Weights of a small image captioner.
Training: adamw at rate 0.001, 6200 steps, batches of 128.
Rows from block 7 of the image encoder of a small image captioner, named by matrix and row number. Rows with one number belong to one neuron. Each number is 128 + 32 x the weight over its row's rms, rounded and kept within 0 to 255. All counts start at 0. Numbers have three digits each. After the name is the row's rms in percent of the matrix's.
After each neuron's rows are labels from the 100 images, of 14976, where the neuron reaches its highest value: "top examples" is what is common among them; "patch colour" is the nearest of a few named colours to the mean colour under the peak. Only what is clearly more common there than usual is listed. The data: views of escape-time and Newton fractals. In brackets: how many of the 100, against the usual share in percent.
# fc1: MLP up (encoder.blocks.7.mlp.fc1.weight, 512x128), inputs 64-127
# fc2: MLP down (encoder.blocks.7.mlp.fc2.weight, 128x512, transposed), outputs 64-127

fc1.98 071:114072122103127144076154164121140082162169090133161104157145132132104123106136115114110162148146141132118155107095141123133122203127170117095143110085084053141164184145111145112123071077152152
fc2.98 060:146113153113127107102124091137182139112140032051150173173125100131105103155089154138220141146150077142106132150069114118115114173101154146148118127128083104074110131127146100111096142071123120
top examples: vivid (93 vs 14.4)
patch colour: purple (26 vs 2.2)

fc1.72 096:145189130171119117142139156194197142132115069098130146113144202114167131137100135169154085133134131101101099132138122115109125199159106138122101106126098119129096135147104147140097160041107116
fc2.72 087:112119126071130150133108119068029140123146159179123102104124131128143144125134127099050107131079157083184124119145164161185175087160106110110151156144153136095144125135088139131151097179128128
top examples: Julia set (37 vs 9.9)
patch colour: brown (51 vs 25.4)

fc1.328 103:149144117111141095130144128167120110202098152198103107081164134123165119133108151126101138107097145121153079126119084114180115090130157114074165128125122145127085136098096112088140158112060157
fc2.328 137:111115113107100116095158132110142106116140163174160100102159108105167143173138131162082156137117138141095124139096109111209110201069175144119065104114167108176141172124144146116118169125154105
top examples: vivid (99 vs 14.4)
patch colour: purple (27 vs 2.2)

fc1.395 051:139160149064085181132127131160146166117132130188132147149148154136178101194169158124091087176145141161173142157097142172144113202138082130102121122100172136156068179106097104132146176141106159
fc2.395 030:106138134099105141174127131072082128103145152171112133079160157112142125169108117112000103171091156105135127128107178149158133198134078114098121153151179150108146140116064176140115122154083126
top examples: grey (36 vs 14.4)
patch colour: black (57 vs 26.9)

fc1.431 331:093151116143125106180131135134157113174092101049194110082133140137079157133098122127150107147098150112090082089154107156178102134132125120124146091130082134085154066195094124138098108078130140
fc2.431 379:149147139172163099134135147190132137162129094067127045082131165174154124105105091124165118086065168105166149130147113108117154147209119076146152118081102136097138101150087099096172126145110135
top examples: Mandelbrot set (46 vs 12.1); grey (44 vs 14.4)
patch colour: black (97 vs 26.9)

fc1.493 038:146130114094086113089170133114140139134139156140090148121109161138126143228122096107108142166160092160129125120105138143158136176167126130093162104095092143182066131148178171054116124160141137
fc2.493 015:137151138168148134107132123199150127123127091085128136186124120113087120107146143139255219107107094194119107119134096116100114077122159161151137127147056104135115100141199109110109127088149118
top examples: grey (32 vs 14.4)
patch colour: black (64 vs 26.9)

fc1.299 054:167128144070145135127122113146127125069164103165148149161180130142132095113154131143133163167143089143119131163153136155167142165088150124112103152090126087175097093093143161087062123115086070
fc2.299 054:145095198091141132144120145121157104100125109124114162136118152152124122181134127108015104160148079122147137174082158161096160167110106094151112151136178126114098183112119180141113093123095078
top examples: warm (36 vs 14.4); Julia set (30 vs 9.9)
patch colour: brown (57 vs 25.4)

fc1.418 135:132087134121142097111057126108098149124213027075189142133124075139087125125136115077105155161086108102096162124072155123131116180119182114133079161125114060111130170155140115160097147149169125
fc2.418 122:086132083170127126158081212120117129177114148099153084076125111131121170092169063116125172122061173109152134093152165116153143146160144147059140163195124129112136098137112153167108133161142135
top examples: vivid (86 vs 14.4)
patch colour: blue (33 vs 5.7)

fc1.345 070:134197136136097133181123145171147130176078110157036159095126150094106109114139157145098110143165132126135103174101152081127091122095130147141180120127108126133120152073157126146117123071116101
fc2.345 060:132129169069146184153111124101110078152113134145108127088089144173103142163095171117075093146116108126130150137141185201104150082145064118145193169156120184049135121124131154131152045136102104
top examples: grey (48 vs 14.4)
patch colour: brown (57 vs 25.4)

fc1.247 159:148124138118141111105125138133141172108161073130184136190162121144156082141130115156127154147119104169064107165076125093139094167124184120134117138104128096156110146144170145121099184086137114
fc2.247 148:176125157150126119111142104175170155049132074097125161165152151132145081157106134155139122153163098148106152176081132085056119214109122137163059117089138113159091150113129131109118155103106114
top examples: Julia set (32 vs 9.9)
patch colour: brown (53 vs 25.4)

fc1.446 047:140147137146174109122125143155056135180117108139196096090146064148177144091127164127153139114074126150131128090136118127153087069168176119140172133141088099095154109111133087128076111121096124
fc2.446 031:099181124088085159153116155131112111138111149187090160081140180125143138161107114142000090175118171082144113138119183137152155187148092121078166118155169163133118130107044203140114105157092136
top examples: vivid (95 vs 14.4)
patch colour: grey (36 vs 16); purple (26 vs 2.2)

fc1.66 049:115166138188139138127144162181184147081126128137129107099123126152203155097118125117127054092120140085130135126186140112166166098139100075132063140113141113167087116123135152180148146137139136
fc2.66 035:069119122075123173173109097098117093100124114102102101099132198085117141191122122147075088149132152106106142142141204137096151205152062135118111115156164171064169153059083165179099124167129127
top examples: warm (48 vs 14.4)
patch colour: brown (52 vs 25.4)

fc1.380 120:121098131136147158141133156106147111155105216156066096082066076136138140091156127117120133107109112129202121126203182138120157045134083129128171141148167148119142105105150118147138078190124136
fc2.380 159:111102104100145085091130135070084128180152184181136077113121080124138164090161110116123153096094150112167110107169127164183155039116136107104130144145153115135144122171145117118171126177152136
top examples: Julia set (35 vs 9.9)
patch colour: grey (38 vs 16)

fc1.92 056:097126124058122193143130116077070150058204097167147110117118136101122132120153114114081099123081167084164121105128162184120185089157089096109162124143214119110144117129087137150160117154135145
fc2.92 042:084188118138112146129144119081082117095166081162202074065140155117157156114090112133075097168138170075112144108140143160178100136148147095114109125163152105148147137188082185141132101184115139
top examples: cool (52 vs 14.1); tricorn (37 vs 11.1); vivid (36 vs 14.4)
patch colour: black (72 vs 26.9)

fc1.421 037:129194135140121166157137122143150186125093169135089151150153108114107100204082118164185095172158137150130079108120106130143138135111134127133125145133105128104102158138054164092085070129103098
fc2.421 011:101138184098102121117096080092060121095160041181076131118111114135156130122185142143039120122133112123147134106154209201116192117109121092122131136150119131119146130128101173147101051140095096
top examples: warm (41 vs 14.4); Julia set (26 vs 9.9)
patch colour: brown (67 vs 25.4)

fc1.281 057:134083138120121088127158147195183146108115133127093154153134202111144096173173113118181064176188132104193120156144133081075164192159095134137105128160134131164099123171089169135140157117127144
fc2.281 035:127133166116112173152066117116099113129105141173093155111096165156103127135124119091021105157176135124143117128143198117115174047178087111132206165135121149130102112113093181136119089173100123
top examples: warm (53 vs 14.4); Julia set (32 vs 9.9)
patch colour: brown (75 vs 25.4)

fc1.313 113:107084105102145148106058129033050123117198088107209123115109073165067129074138146072081162156111150126095147097113132146158122092120189118146129137121108098116147165149158120146121093153191125
fc2.313 121:148131118178135107094150177202193151118098156120158140155147122119161122140162125162177176110124126170092122146108086099096085169103165147106100124132112146120101119120178108119120185088145108
top examples: vivid (43 vs 14.4); Julia set (28 vs 9.9)
patch colour: brown (52 vs 25.4)

fc1.186 046:120099143136123117161122127160168111170074183117088129135139222117084133151096176130129103112209150111137061123115133116100175132125130129101170103133072166077148106157130112130163058081085122
fc2.186 040:100083183041134149117106135064087101144139129209159118140142156139137092167148118115015130152134105121146146144125157161152196127126143087140150157136144115094182172134124175124132099136126075
top examples: vivid (52 vs 14.4)
patch colour: black (57 vs 26.9)

fc1.391 049:057172103093133159095146171090114140129158085160138106111132143172165131150143128163105073146074182092128102144131153171154122201085078114127136058145145137108108128096107122152081134120137104
fc2.391 039:174115152196167106125123139204154158162086119064135152168098111160112110126123145129255157107147118174115131140120102083060093059117133151146144140109049154139078081107168081104128150107129121
top examples: dark (100 vs 14.4); Newton basins of three roots (40 vs 11.1)
patch colour: brown (56 vs 25.4)

fc1.444 038:142129112152183169110112140144065177121075097128166083059033132069114141118115124122132132078121155135157155091172175108121128123141128109078072150103097130095163081169109093114114081166153104
fc2.444 031:127158169121147132143127141092149105102126117168179127108144143157159149166112118102000079161114136102081121152134164149109120138122111135104116131167185169153119168148085159138117101150109129
top examples: dark (46 vs 14.4); grey (41 vs 14.4)
patch colour: black (59 vs 26.9)

fc1.312 123:134104121148145118128071136104167139184111112061203154115105096153059148168121117130145165141091145142018104120103110115147095167128165119114140110122094082085118125170125131143095144099170125
fc2.312 114:099072111117111145127103128076136121069092221159123208167090093074089139162167152121139147165154101159063102130082127130118109119077137155053094146187123170104094141118180142172090144146137139
top examples: dark (65 vs 14.4)
patch colour: black (65 vs 26.9)

fc1.94 051:135185112138100126175096128129101077149126127159189103078146161095169125088102149095099095136139143077107109104194157054158158153107149110096087144171113119133131097148126157160127082148158159
fc2.94 029:128121119145128102117121144134174146167137128109146175182115098147073127106149119156227174139141125160104110108159104127155113109101172138143137096103102075190142152140151096118097126075177135
top examples: Mandelbrot set (38 vs 12.1); cool (35 vs 14.1)
patch colour: black (100 vs 26.9)

fc1.474 042:137102143060116158107136069151173136150137202144087188171102079117122106168176140139133163163152131166123120087086067106049179164170124098132121140174122128190060137133135116122155106114161130
fc2.474 025:160089140159157073081168130144129129106161114072146117178125082137104103075129135117235175112153077176133145137111093126098131099078152129163090098103099102118122150148214073087149163097163114
top examples: grey (41 vs 14.4)
patch colour: black (100 vs 26.9)

fc1.194 103:155110162094171084120178158110153122065158127125094143196173143144105079113116154103140122158146083146089103146088096175142124111087082109158108150115153081156103126127154149096124135093079111
fc2.194 084:091174119117126088140158127134113152158142122150147096122181148147117133070124126138209136126138164091147096096211100113194130073136132129138152088105103073125196112176101113130124155076123135
top examples: Mandelbrot set (30 vs 12.1)
patch colour: black (91 vs 26.9)

fc1.412 052:115145109150137131154145099133082092186105141073121063109085170150095141108114126084140109100083172076122137069131158095116167165148105114101197083123164142131151072130103136180137091160175152
fc2.412 038:153103219127179145118108162136160120140093126133117163153067103164078101156155138131083133152153064170109127175108123184078125079087138137167148167137126147063080140127181136116117092094118059
top examples: dark (94 vs 14.4)
patch colour: black (59 vs 26.9)

fc1.22 048:137122120172143071146172129157182127189065061183121125106150148128092179099139141136175132117129114134070120138122075096110085122134159135176116154111121110129120145147155077093139182078119127
fc2.22 036:168117126154159109116130149192220133157094122062135159158125090140095113153135111131252180065144117161105130128111075108064114116112159137154142117095080143149104086126168092099114128069126129
top examples: Julia set (31 vs 9.9)
patch colour: grey (38 vs 16)

fc1.496 059:105132131071098128104123139127035093076142099191151095159141152129144108074131076124032121164085141115160132102203184168138144153121075157098093118142164082119122166130127129145138134192109134
fc2.496 054:093140122071106182156115116043051120090157134191127111099143150121136144144104129122014076153108146083141128123120174184197150157145087128124125135150195146130156150130075172149126088152125122
top examples: cool (48 vs 14.1); vivid (39 vs 14.4)
patch colour: green (25 vs 4.4)

fc1.336 071:128091115135147156116113102083050101096128202155125065108138075128148166122072135099115134094118141115132113126156141143160114097100170137143128168109155144102121142090167112119176135177116131
fc2.336 044:113144136084138141155093149081077152122134148148128098083111144149159165116156118094065098118071158090190143127137155130149191083183098093097153166152139155082137116142101144162164089172129113
top examples: warm (35 vs 14.4); Julia set (33 vs 9.9)
patch colour: brown (62 vs 25.4)

fc1.27 039:113114114153092149139103081119117134129158140139227125109104107160119153186121096129112086196122146126109130153131142135148100160143121134109143115055127110079167141143136119142102130146150213
fc2.27 030:095199129123093136130155152127126103092159094131129051065169179138168115090102096144152087146113183079131139127135134164173136181180127077120127108102161131130152122123059181132140105160086136
top examples: warm (62 vs 14.4); Mandelbrot set (47 vs 12.1)
patch colour: black (85 vs 26.9)

fc1.236 058:095170129134151092133117103199109105128104109036079116136152154129151105129123172105179099096136148089099124165046139129122054187170132140133192146174119155123102152080046146158110172132102138
fc2.236 059:176129125134144116097112096151137168106128117185170198190132086117125151135136176112167144074149108155100132153078082122133090079074183131134084159139087153149065084183214121101145164124100117
top examples: cool (47 vs 14.1)
patch colour: blue (26 vs 5.7)